Weights of a small masked image model: arch convnext.
Rows from block 8 of a small masked image model, named by matrix and row number. Rows with one number belong to one neuron. Each number is 128 + 32 x the weight over its row's rms, rounded and kept within 0 to 255. All counts start at 0. Numbers have three digits each.
After each neuron's rows are labels from the 100 images, of 14976, where the neuron reaches its highest value: "responds to" is what is common among them. Only what is clearly more common there than usual is listed. The data: analogue clock faces.
# fc1: MLP up (model.blocks.8.mlp.fc1.weight, 256x128), inputs 0-127
# fc2: MLP down (model.blocks.8.mlp.fc2.weight, 128x256, transposed), outputs 0-127

fc1.112:120091126110115196111128074158165135190156101144122108132174123139112108121062156143194104130082180132137098143097118167102097136148069077145118106148099207126107223112115136157157064102138163148137162154121135139152119110179138201106132112156143161076119092136075155199097175107123143103128128143148110074150154093160113054109116122171136121146123097145169138088115136141166096137173
fc2.112:125097136178138103123109183127187163121154078141149158117146096130168158125117102160065126168088080166194121186092128096148178092131139154156137119123172196121166174099097132145181056150143066074177132133163111146095150121177150085082149142173103145132086094119111043155109122148137142120133118123151100147126135198157102082187121120157103150158111134151141129091132150140111169126182
responds to: dark face; square case

fc1.181:139159149145093146121112107091073127115082105144157161179144193124133159151167108108170122119119113176113122181088098082153107130118104155080074066037134184149137139159136135173104150184134082122121102132157108180139133167118116195126135139096114068129151105153109113122099135095110125127073121156130116159138082095134131113147138126155163161113116114060123083169088104143194024173130
fc2.181:107119109158168127147121150089138098084110125187112136152071159185114170090111135141150127136153153187093132140203166084125133118142126115153113108097108146102138157155109122087077080171087186158096094146109140189126112122084177162103141170112108151189069072138128142099130146168184131139213149133121170142160076128072175170101092075138130100147131075171124112118157102130080154111096
responds to: dark face

fc1.254:152100125126094137143161101155152135063077081143133094135133094109150067097174133081151145131139141151154192095154066088115125122125057162115159128170122142197161124145130132165172118131065172112147100101061150161173130118179145176102107141103149107116120103132147108144091122181153102141084106089088091098102118126067146142125109182120185145138118137087088063160057116067141167130141
fc2.254:118144135129198123107111154123155125077134110143151137143119075175127152163126147129113122090119148162189171110219113031127163055145124052136107090192168137169160153143094145086131132110122102160167121109085049160148124114209111089104119180151144150117155122100131126159133131132102095107146068110160156129124084169212094136119139103122135119143180139125148115122133140077130129098123
responds to: dots

fc1.132:073114126133126159196198109183061148106122061157099145107150145093191185170182153166125124100105094140141118179113153129156130141184199131143159103185099104148131110124127135124111128176184102089075128141103147134106083155109144136119197105068123126105124101156136143115130126171081094136144132179112066119155134089134125127153125049172155125164171144136105102155101088143097114114171
fc2.132:144104029131139164118131129156139151152157158156121115163095115108156061103125155163141125138080123134127100188083174101149105146108180104122063158156133135141152143075064123149084112172155148131130116081119134148116123113132131162123153130091078105079168100138132100066092122058051143106129106155137171107099145138071142100142135104180210102109127155160183076140089085150123100110085
responds to: minute hand past 12; minutes: 0 to 4

fc1.15:122125132069135161155181140111146132157129057092172114103101082136105118109117127119176096075137081127109090112121101168107127182137103077157005115145120082138127097068146101043105091096118162089128114109170137082124117120144103123121140112118142161183108155151077114205112127152146120161184126104140142099149097077176163137126167131089064129105122098106116076150164139138156117157114
fc2.15:147146152076124162146137153114102137187143187064098174162159112079132187160119147118096164092139119086106100072121069131056115138069076129137108163127088088155130082094119112171081139113132134054106081123138099076132129108177183136165149150119130135112186148150099081136123109053078120157111164099133123135102097147141164087139177156091124093096112143092171119117099160080117118156123
responds to: hour 2

fc1.228:182169156161153158170115193119128131114170108189150135110114177090176199131142113114159105168135143106147129071156127108215127166189156131108194042156091147115110121188129164107158095125159176110094132121151142103139099151126146176137101094113180111191160102160165142106129127164137102106138123135108114151120151150156035135117141091142132136150108107138124168115153055104164145136089
fc2.228:121139166171143129220140048122165126133107124145065111133141139086107047113116126104112091127096151124116091132151163161153120145172168124154098112143126112096080146171139151160172137130153141102146117127106136138197140140088143132127226106097140117161039134144146143127153151138088120081151105138138114111160100120147192180150184101151117243151103157127155097113140113103167108121111
responds to: dark face

fc1.26:148168159138110191017102130139173152152085177124122117093207121145085119125137169145146146176132092139117111131135200104082188150064159148209102104132112147122127154216118149137113133095165106123084093137108103139126051167080125113097110124108164112131153165182153078124105118165109105183116174100106094120140133121087141130132121110129159120141182116136088117137101116152134093147139
fc2.26:112069112119090072027227139155104106086115110120148111148164110154080174153130139125130097125123139136141123128115126182088082148144087137172150121104140145146136118115091136104138146101161063147147121135126083156077180114108104137079170130136112051148148100186118165186096112125127106128130123106090195147126125153108052107112158131123111153181142062095163164124140205155136130139137
responds to: square case

fc1.66:153147100148119153142091114143146118061073146156176140113152176110073138102141052156114127191134121118123141188145155114108073204071175168105080125124125182136093145136075121121142082092168094125127190187133125123173174123148190107107114135147138139108111102078156161138113147126086192164124093084120143099156146110146184130105132089066099130118102116157082124137093135158144164076100
fc2.66:093145110128133086133162123130149123145090160134037091143144139117153149135122083096168077172123094141106078162165108137089157150178137107101165118134135165134107121154067135127116149137176131123177180057181149116086136117154113147129147113129142086158145079144130115104124098086109130179130053113047137119091189158083145108154150064120114082134094100123132137132157099153130093011135
responds to: square case

fc1.146:145116114086141116155162135109169109162129119113179067116036152136101114144204116032131099089119149108137117094137150175090069086103163111148139141046130067128084131104078138107114061141181180131142149126186143144114143149172078146084106124130170089186132112112073117117132115156095157111137090129131140080061104120114146134090112124088135115130164141124125154158133187150135140136157
fc2.146:158138145112123127140121108146159128133129180140161165115158186120173161166170119023113084149160194085155146018081080121113105153222168120120163083089109104120165143113105163093141137137180091129118124142136125129165150152105135119147111144144131155190097162157127168152066109143194097168108109102161119179136137085138155162155127140072101144108123091126096125131106174130115137140129
responds to: four ticks

fc1.140:200152116117184147087130179110148141050112120176138133143165169135120187143167064091179159102120155111153151143134134119156204128116102147234203174132094126102181134164143157103111114140136129118155146143114108095125148164105141170122118115107080169139098169143149113175130109104136198086150135135109132117135126094100104120143115118088193145162197110105148134094069132129158090095112
fc2.140:115093112092078104199195088102168114121146123098137150119145146097121078141122164042063093148127133124179167123151164127177111112169190138110100113131155123115133117138120177164156113160157147149136141158127133107129150108128153089169163097133126099114066092097122123156148199159106199093111067152121140105148069101168146092127150138089199140121180159140045091116115120139138173109104
responds to: hour 10; minute hand past 10; minutes: 50 to 54

fc1.34:098143116129158105168170079135144095129168140110162149106166082121122185178114142143201087109186128146100075192116166094175080117148143148140171157135155125125120164097123130124179170122055094097179119109161142114138141175083084136120141094145124112142121137154087162121153143178126188180103206164078163197163156142165105102136147100152129096130183150146152138185112097149153105127158
fc2.34:138086193133155218147120136096100150123161141134127144125140095087109140075132170073160118163156132160118136190172113096134159132108158099169133124159116141164096150093108114112115087132064162119128172081112189123159081142123137115108073167098109147153119067175112107143150123101165106132153155080185132156068132111080163124122182106125177129099171147120055117156115033121086117122154
responds to: four ticks; hour 1

fc1.56:068136118139121091208214088178102115171108093199128123180134083109164139145086131179183105130088155143143141125114101133153134099149122125146159107129118182114160163110150148174154141167116089138127050113096133120080105099100151088143147139159148093089139174151100150160135141083105189139192109162097091170123103161089126153100077120145155136136143178154102109163129155194126127169085
fc2.56:136131135138167124168134171117073163124144128131122126170061085120076134102097168116097200132035138141080080087104138058171143130098111101116124170071126133081087142111149153140053133094165144118145148068165172078165129088102158117159089129126145115141107176146070108129131106177086160117113144150153118114122145147144147100129160195153137158129120131189136154093100069128127121072174
responds to: square case

fc1.23:135110198129122077140112138146111161108143106124140126132114069165210082078150131151137129043099134119140106126093110109137095180127110102084134179117161122139106072116207105085136138156182117155168132089163129137161165179115092154111166091139109104143149229118115122085128126145156137169122140119108163115119097109167125132126064146127156143168054065155140153145109151143207145159108
fc2.23:109123163122117132133138129173136169091131081121123182124161111156026199131120105117159151121140109132156118156112087115133100210113082105133110129104106123065156049088160110128138152154160135140111121214131099155129185116110153183139166153137132146113224169144132088190114151098160110132137122090115126149106103125123120160108143196133157145077099195119161165138082137174125098145108
responds to: square case

fc1.169:109145178153079134097172139142118172158104158148150174076158122078121176099145145177201036129126141152183158061129119087167125094176142180144143134157156164158134114085162134084128108090104130124149085086117191130135115130148071149144170191127119108086142126102112134131130154163164137134146110118130132103104173105123076141058114154118187070143138116107202172125132100137138100166109
fc2.169:124099134123144109169165202183112185152154139086113101130074144122205068108129164112080156128138137085141117146101133118116136111087144100126131173160154145141140149096126138177115159186093119169207141111119073123141128146116156134159145104125135134115177096101104115142161135083093189106128103166155144104039154145106159137140208153109113188110130163109110067121190104151068166090120
responds to: four ticks

fc1.36:136145168128058154108145106111099138166054133108129089065187185103131183056059125131133197171172121118142101087176085164089105095032132146118060119090114120123112169130113109110168109152148136111118144127132156138138149159147093150139148146172150139092133145103130131179101094138181131132146106124117113162130095138077177142101138191123120118124143196118168144073106102119106087095122
fc2.36:102125061090173168059183169121135184091095141110186096120194148128140102131140144147144158137183128158176172103112125116107167082174125063072158130148186096079052137168100127122125143156156172106151175117141114156140127138138177098141109127154099097115094140131118124113129104155166135130113209104156096134114108113121121132091083084167141089128140094197131176101167152091143170158153
responds to: minute hand past 5; minutes: 25 to 29

fc1.153:160137120135144135107144142110092133180116101148158156165123129136067117150136168094117111086128116142145161099112123126128156136094108083132140106118125137081113108208083136151134128105112134114151088212102117074172060124122163123120173155140148160186174094219140101055126107135171147104173155054136166153134079023105178105107135087137113120132169107128129108163110153177166128106161
fc2.153:127097093111175070152131063142176113144114133131089154127117137076202120151093101200180124109133098131131078115125136112068069135126128144132142096131095179092159079194099142084102111107129167093119116081156126140105130108111131141158110169103079157123120148138125131054156138088126128191106129126084111194110111159061089110128147127152126129148122172081117136143147190190075090072103
responds to: minute hand past 12; minutes: 0 to 4

fc1.6:094151136167118132091070199127117143095103140126074088206156168142084119149108142155064164193103116104106107182152144112117142147174143105190134116155123057114136118166158137144118167130127114106139164117137138144131136191120171062139162148094165135098141044135139119113150095074093125146129155110093175155149154129127161162151181073115129132166136153170096094159155120178107132157205
fc2.6:152157103122110157159163131092170128159109159138115126093097158120155116124172109129129124108138128133101073053130134093081119138154139072114150186167148122150090111209146126159130090131160077129172160154111108122124142168083134166157137046112159178073161116082041119123113101135105172117100150122144063086129133096136091150143136163110131068095080131104114033153178122091088147124104
responds to: four ticks

fc1.90:135117115088137142163112148136113086102097103135147152108088181117114157188122110168137142153123106142184153127132092098120138093135189139147125153175147153159150088070058130099095060089092091127088144049091153120132172175135160154150156115108162123147126112141125150177111131160125106168146013142165148115130173188099168127125123182125151139114103167127060110199112119098107119123069
fc2.90:156134147066139109184061135057124132157145110088087075137110121059116103130121142106125118142102185140104131119113125215116147068106140113147077084167089092155121140155159117117157095121089084204163125146102095130133110124170114118174121127064147149138124104091054126142129145118123103131133109123130160102101100092157097175138140178110116088095187129209139133181102182148153137185131
responds to: minute hand past 12; minutes: 0 to 4

fc1.81:140136110129146168000146143122067130080122141133148085129157161121121177076139085113164223095119097112137109162124069144074145164138168117182134136156138117110130118102184131118080115145096112167088140127124132089138042182148079147143159133110145164119139071149127136161141110106148124161143159118127129148136166174124179128104112101166202103102172106110107129128142131168094109127182
fc2.81:123155138122144095054166135174195103110149152123133156114159127113152098214147143094097078207124148106164134057129181106087119125145160172120143128120183118141127127105080130123033113131117118139148095134141061133061077152144195080105122173137124061124127167124138116129119067155146177140108075101158171142150171123129131139126087131163104127103150086113101085139123146119128135100084
responds to: four ticks

fc1.191:133170166119122177067124080142145120137118131128164163161159171188156100109144155120109156121143130112115139071100131110137112129125137200172110090101087201106097154061106103179126171170078077105117109149109088093127155122136153141148126102103129112149138079149151173103187142161105182115201103106055119106160171059130140147092110136192143083149089177124144143103129127150129138142055
fc2.191:156094134086140104090178153132123096156118147150034116128107161098169185140173158199162121141131137130181126097129127146102124119169099104153167138138095150111140121101029101082101142144112127064181107027149167103119137089118173117097107164114128122131088113128098140129136120124142175136115132137094091128134184167132112141115117098143080126187103081122125131127140121140107129142250
responds to: square case

fc1.129:130132104155123162178045195082101166166103094119116190155156151125124166107126040120197118156100102117126159118136131115142124137107123146093055075084076142126150145186172145088110149156150072121142084139166122105214132100147178138120099083123137144114148132181119102116153081111113170130125156148069132130129169108135183185124114180141144130088131120141091147143115150114165131181095
fc2.129:143096059188153157157158100107155132227144174130063099115105124160164122134112182140070170111154114112116143093069129111070105179130122111133130164107131097125122120165113146152082139117127161099143116060119119152126096131165131100145135082108071084091112067096086161156114153134129172085116118124109135139121203156073076152099124134163165149155148087111125114161162118148069161066152
responds to: dark face

fc1.143:105135167077125192107099057107141118119114161159203123104120149149149127091121133146111119133184085158151169124122145123120156128143159106117078131127112122154068184196121116120168100111108112066053170099152122136131132090161152091132119154137098187139172129126155169150060139133089105132108088137089116096156123151122158108134073155086158100158131159078132128130131131045174076209087
fc2.143:131140146180129062095152158125196089113142175128088162130106144174104184184137118145129183132140149113212137138127116084110109139145105130130180111126116090135148140175134111161123143153134033159173137170137102068183114123123136141058111070132161108110106131114087084153067122145118127167125130150161113138075130106125088144117097105138144099176170166104070139160198179161149152090150
responds to: numerals

fc1.98:135096143130125066119082111088107181163138182145200135113145137099089161101136166147050135151054172151115145105168131098173121130069129152117185102151172161120104091111096132124141120098126123134132089169137125098184142137163194075152144151126112119140096100125149152066142145108136169131149168129115133189165175069103175111099081100150066055085184140110166128132128154154139127128106
fc2.98:129126116122134132100130139162065116150151153134105147114138128157147127076159131137186132162083120156117106152142135091131099138071167093126118175161154158133148132077113125146136139131085132076151115042122186137075159117100071176087113153115152132134127083142112132157110098126093111150105027168143134140100169167067113033181147073163128085167133122122128108088112053160081095106164
responds to: square case

fc1.200:143113109110098132151175104188102106107135139103140160151131109116088132158128150081196139211139132098143154095109103134141056179141043087144083149110149141100127175096142115154050091126147127139118131170113140137169149181160115155128158103128156093083091226126136107087105116103128187147168156075152193119116167149089162125079131115098126165120123112110100153087148097148128123177174
fc2.200:146207061157134116134130166095140126135130111138144134094132124199164125140158071063107083193169167129100150061164096135132159114139119137061218130117134131116121133059082120137088090164126147116156150171115119129091141154116139120147141136123134117107090171090121113120119133174124189077104139164142227147127148093109113147107172153086106131048084154118103080124143144106134135148104
responds to: square case

fc1.53:098123126141107081107115111107113153126105115084169178092084084134087160189106116160143130061138114098121135119126173120121102193094167129126126208080168080139128153079188088143093141141055164097081153127140108126122128124131155083110074160146116144145092099115091131105110104164118177095134175056133119134117072132084079110156199155120044148103115146126108148119128132143130153073176
fc2.53:100128090023152148074100110167161126049108152130165143099133103110146108209146144096139120084138144103208097110102097130158160069139116153104123082125116093070155122115134101110061129117084067134054110075141139148108071147151105141104096163155119106138150101138123120100108101138130115140136162155094145135138059139121164114149130181172121155209120122135100138120154067153105113126125
responds to: square case